Weights of a small segmentation model: trained on rosettes with rotational symmetry.
Rows from block 7 of a small segmentation model, named by matrix and row number. Each number is 128 + 32 x the weight over its row's rms, rounded and kept within 0 to 255. All counts start at 0. Numbers have three digits each. After the name is the row's rms in percent of the matrix's.
After each channel's rows are labels from the 100 images, of 14976, where the channel reaches its highest value: "responds to" is what is common among them. Only what is clearly more common there than usual is listed. The data: rosettes with rotational symmetry.
# conv: 3x3 conv (model.decb.0.1.conv.weight, 128x128x3x3, each kernel summed), inputs 0-127

conv.106 101:175083105141137097127128062120092132093158131131069098143131158112081108093131097099135096110107101215111121096124133080115135112087085096139124085143098116146158135118102182105122109097135138105131144131118159119147096070117059152138138107117077124089132061064075132088142138119125125077087049106089205109119071130104119137124115190073122090078122092095132112039109127119112116123099
responds to: grey

conv.1 098:085126123078139087197140139122104097111141114097141131114133156095095129137072135079104054069142168197148124129089131101127092128117106113063178159129101134125136103114156149155132104138097132117062110136163149145100100083115147118141035037130112028087143133110102160110124112128136123056128094141134096098149095106150082164151123163106140116103097126086127130147109127217091125140111
responds to: pinwheel

conv.124 116:094166074171136103112131122114074211155181059119098106121097157158193148106104119082012116111152084120159072153129138107088122099188119113141097131116118144151156111130105088097075115103093117103129090113105117101134103148163038148141123106104184119169126089122114111144120168150095066080109109128138129141120148141094133109108137141156080109138075088136149111129140149091129088180086
responds to: mirrored

conv.97 080:138126137145127093111125117128205055092159131067086112179138104102106148091087120089127101143159126076094144056089131106138136172104091168108091081131108110094129130131133126095133138085126163108124132074126157091140082119106142094095074097093110147102131060107069114114067094106138156123133176114136129123134094148084116116137124092135067091162177100142107138125101044044121087071102
responds to: four-fold

conv.72 106:106040121122095114223215142146128088111122131129094115112149145124110234131133170151121112106097140085114129104127104124146105144088127092130116116116044055138115125136093100129113117120125133124115136126125118096121160123134117166114134113127171141125118119136121137095116127177130102124135143152106139134000116112130134118143162119101144135116125117128125013109126117099135125147155
responds to: grey

conv.63 098:106126141100120182141122126187102097115128137122156116120109112020108124106155129145143132136063115105118129118098149090105122111082076134111133125126136129134206111100157130113117164104098111092130119102126110109117116171141177138123121103129112081113188118108130027153140131129149127064136091108144196077163106067125125145109119193133177104090100104014115131189111143196094143113122
responds to: pinwheel; dark

conv.69 098:144143086158142081179121103126107121072148154138130114049157134084062122115102118099099101088155105130134117074138096119146159112084095144200153094099079102144109110108021151113149124113110058113098092123147133103115103121097105130117144067055125183118064129060092105141121140109089125061072121126107103082149113151133174117124101135104099150116109155103176116066130143150103149130111
responds to: grey

conv.9 110:119142128141098114135112128095147078092097134116137118126140121126098130123096132038093082072105094124127146163154135131123131166165084053176075119132119125113141097123058183113169121108141094116130145102136055070144102156148111130117155099072148144121041069102122101129153132131120115101117129084134118117129085093107076135144133073141090040083066110087203119155118114128139152092067
responds to: three-fold; four-fold

conv.36 096:170123110144124078139145104148174110112147142063118120089150129175134119138060114066107094050177124137083146223144108093133151152122119133136119113117128121098122080124116119106083100104102015141112136117111051071133095187112126136130112145148112144131065102105075129125151131147112131115083115178119127168127101135099076154096127110126157099089161177131168126112140057171122081094103
responds to: nine-fold; eight-fold

conv.18 102:147098101101137100134101134131105107093157116075108075097159139101096124121100127157130071117070139146086126144099149118129089083101098136120120113103112109052086095127129188167120138153074105109115109126098135133118111130116217181091130092157084148110129105036093147106066135109132055114048151071092156135128100134105114143160108186186134078164128085141100095082110131076121109120101
responds to: pinwheel; grey

conv.113 092:136176077138132129196037113130117133105114132102070111125156050144054099103120084112104093155098112135108122100114082123137106127127119141083123109144183158116122131115120103124081130133103137123126123117096078115119107125080153077099123113112161149131121115143168130177111112080056060110116126145129183100047157094162131109255147119121113104134151134136108144093112126097194112137112
responds to: cool; grey

conv.77 103:106112131101133115149132103117130149130020137081117113165152118125098139086079144094118110098125100198108150139109147135111140092120102129190111127125102149130165137143125106097159115085061113092107165112106123154068113171116131099116195119152096090108104118125113138126195100111093142133144119187087134071150140037151102123143121088122166110136117130004209135098108097138129095108097
responds to: three-fold

conv.115 099:135139127121109075133126139114149087113071096120095130135122135132062130118104150140045070105110104105115136099057148170060160118125121147137108183135101118152099185145089125118081134094131108165114184113106097138119116086110118108142123096120133073123097132140166147143072019135155145087085162100145107102147106115141096066143163095124093160069111114139206116182086165142093144076099
responds to: pinwheel; nine-fold

conv.91 113:147133145143089164149128125164098161091013130151113110099136142145149151134090140145113134103135142091086074126128167129154119073127121106136102106126114148179192107144183132139095155114062117135127155166139140136121117128120133140127038108117129080130144074145087131129029045139156088138181145108134106092145073139128150135140146173136141091074054144123129115175079176122134093107080
responds to: pinwheel; ten-fold

conv.92 091:123131123102111076184105136123081151110124141154078136191112137072095116124157137097102097061104050152172131120160119080131034159114100131139110165157104112101165105125076142125036081160191166127130121155092104052082105119127131142120116106067141103121071163087153142123152141127114102161086110083132110119135096162118135149145116082078096114093127110141164115081142160101101106099088
responds to: five-fold

conv.37 093:104149137013145174130113175142117133117146118160152159170155120140159127111149156116038153133189156136182125159199144117142105115139145104212156139115105135135077123148138125102160070219156130108108151121141139157116158073158080133166168110138139113096090104114091144162123159111092132197159117143136142111158180148093144127155122154088114154192131150136159109167112186153153118094154
responds to: grey

conv.66 107:094157134140137100094105160124113097100013123093128130188127103099105136142165146085115100138104115170154134180105122119129097119100089131086123125136101123117161103153133134133126099150128140105129138109149115134054090155146135123101092115063085108110110130133186104166117027114125103176104080087143124124128117092110111158107117113110132050132159136151233124119064102063117150052096
responds to: pinwheel; ten-fold

conv.60 119:165136140159131151137129114073141133116032099100141112174137128135099134093099139060135177129129085103130116113096166130110176087140108095196126170110137145125097145140080102151177085150172161125159079140089083110096107074134113130094157145112091152125068130104119156149181038151156115163118128149074129128155131097118157143133140042175069093066188101138161124105163104092128133115120
responds to: pinwheel; grey

conv.126 097:066154164114126193130128172131135101105149112168132118149099087182115141151180135142106044100120074161146117179065180170122124130127163131180106153164126134098117130165076180122133129096144148142166127136164130172147145113132110134127058095152138076146161181188056157127111146146129076163125084155158093138103132130097079192103142136052099156123127087131154123095143164158101142071133
responds to: pinwheel; warm

conv.23 097:158202131126136154170118097120106121143097134115076161107102079154088140133113255107118098120120101131114123109105106116129103150162154150123145118140171130093148134098126134129110123086105118127135127111119097134121100117089084019000103091111193129137130102110120136085131112139092067122149098115096124134141156106176112122107107129103123109120125126129100075085134124083171116141139
responds to: warm

conv.59 099:108158122153116100122163093125153136148086148131101109108114134121134154190128138066117168092124097117090112148066154157073109081129037080114091211121117094104153146117153106221112124150128130137118038071111117111102145134118110118164098132161123115122122090090185153136160095107129124062097117162173129126156093153194117139143144099143116047137114095148068158152096117116083120154099
responds to: pinwheel

conv.43 101:166078090115103151194113138108122220133119154100105106154150133157092108068118100161082157106123104105167107137156093107166158141090107078158081095088137091093114108111129137095100156116148159100147137096114116155151125088114089141107167123111130123099115078131093120106134149081115095067156029110122078123129137078083122078119099162100138046141066123086141116049098098094124090133128
responds to: five-fold; four-fold

conv.4 116:150193109155141158225066119124112171108128130087141110091086088138109107119105119144093121139112165132129116123145054136119102178152096118172146130147158061111108142115147194133100138165130134128110107119098107119126102121128145060075102115155063133065116159083203108110145115018166149138142130113129121123190105119201144109147045096096138103141114161138100092132119133147135126119122
responds to: dark

conv.53 126:117103158163099114184107147125122111164138127136083053130069136101095114120125101166094149160128128079137142112149123113134128092162194118114103131136116071089103138186111106133149136087113111074139136151147117107143204193055126118066153154117034137222132087146166125112104141087046109106144137099153102148198147108098115117139060139127163128127108130129120086092135103128134120100175
responds to: pastel

conv.31 122:135146122170138132117128148140071104130028121122116119084148131077107130134107138085063142149155130112127129144144142061123148101115084162131070101144107128157148146140088140122105132078110175112136148137112117074194093139125153113139127154102146075125098142122113113133125084128112131141174158091100074076136081111089063126134138128126135144023075138072147105143113131056131085023088
responds to: pinwheel

conv.6 102:111129082119080174118113151172145122091107100122090118109144119122092111089089131121098076081103119147126134119108117111098126180109123094217072084134123109123227119105163097110131149077123128061089150102124031181137100116112112118119104095114117148100134062081134075130120171130123078123087132111066163147149128063066116113107118118148150124123068130153134092084137110105075116114087
responds to: grey

conv.46 114:126049117107131153144132134134112147074119120117141154135132242128120088113114051125028124159114114127123118132138178115126138134058143136177079132145072084083116132131118125132120122141146134130142132123140111115137174139195141255209120122119121090187134145113140118171131136107055165119155091100126116122156137151058098147081115136156155112135133111113138127108135096110142122136119
responds to: pastel; pinwheel

conv.120 102:152144133138128174156089026126129117147168140072079127182142111120076134114083135125098037163108150122084141074133129082141151081093086114130058147109148114099123091131122155114073076119152143123078140100044172084151116085150115120093104092184119098102180133104129135145091144112123122127119096115119099127137093135111128139126109085067078123091167153096075118068121087133132093157147
responds to: off centre; dark

conv.116 092:138115158191148138136140125106170088095150133099131146131133138149169165111128105116144133171095187089078143117196207087136112090151088147114144144157092146110091158140131131154144134189129096152178125152132105120142138061162127134090094185204133119130142152057169114149133163128154121161166100105148064111179090110148131126133170118114158137153082244144107157123118073091078135119094
responds to: mirrored; grey; ten-fold

conv.32 090:110139168181133114113132108087078177126160149035140165120130173134115137099149125098163060170062143115052135109046078104143078128153092105102127085125144129151144158124144147129058157131151103147128132132075090124118159049111125109110119145134034109155137121084133109100159110145130180129066071120118101129184104115135132125152142081171122098135129122111144149129161056125099131123108
responds to: four-fold

conv.93 091:142060055100140107140150116110136137096126131090137102126163170112127155093121206140117119134116128146112123107102089123125104132104106104082096111117065096120136130130120139121096140153101100152126128125103108104115147144233146142085118128117117138118114098142110107079114123131093094107098106139130152111255150121113181086031124136151128105102120129133095079101101103113175116134197
responds to: grey; earthy

conv.84 096:154115135136108076136107131142058071127151138145110094046110126116035119171159108096131067132105144108121154159125144137109180050101091112149123086111153134120183167141103166123097117082120093131121112121118053144047113078161136143120122105156055112110110135123148140128145170145117126104038129144100138111106171088133164121119104065175140131157133112161071137118118168165138170131167
responds to: three-fold

conv.100 106:088115123155097121165103141057057156092104151159108102141149122061146141193064122101089100131128112128112113158092158169149017121112095142154111085174121137174118081129112113114148130167141109074095127160144169130137098129139107085099087088078083139125104102081135141134102140107098130111118102186139124077150113129128090170148102135083095120107110107162071107124148171144152036081110
responds to: four-fold

conv.118 099:058145083155110140152112168143101096123075138104151110052098124109078130090098142138086124157102118103114129119095139141105107103166080141155128171093135135218237126101124152088141133112112142151147125101088036123092140105126162109152053126168130094148151135142220144131081115146127107096153108149128076106139037114140089180136145153115110148117103126148139110137143126115086124094122
responds to: pinwheel

conv.57 099:111110132141080160111126078150092160111136137139095123148125144150107128065079122197100048134122142145120116069108130049092236151107103103113136126186126107153149172140086138115101178083112151086111146122164082178138101147124168111130109102142140083124102122090137159138125154116125125107137171133095088104138109131123113136118114077134141111116119000103126119088139177091118080120124
responds to: pinwheel; ten-fold

conv.112 103:105152120132117099125120132127124065082160105107125065085151057112083135094115141150155077097121126125103129110155140121111070110076098086149179150127153128214150171119130096088155093142088105091158124119166108119106066113157128078101162120172110109114159096075031146161109138136153054138126129101102091156104150141127067151118109106078139139165086149147102106116132168167120089058088
responds to: mirrored; grey

conv.88 100:141134151145036128115128111196189091116173125111153094157156122099117139128195107135140109124110111113103137101129139100135168125144087135180090103143094117079082072127071129102094151106132135072119130111115118157164123141120073108133140100143138150128156117151070061126112094117122142079136150068154077163131111101120055156118129131108061128096116150087220140101117023096148141117097
responds to: five-fold

conv.14 119:101091154189142129174046122123143128144135138120073086130146105117069078109110065139111140162112129090130137120127091152127152094109160129096120122128173184128101143156110129141140161118113174139122096114126107098137033156102102172217112124150119135150113152106167125120111132103115141100102103096120113149163086116106132127045170119131180114141107131133105235086135108139147117111014
responds to: grey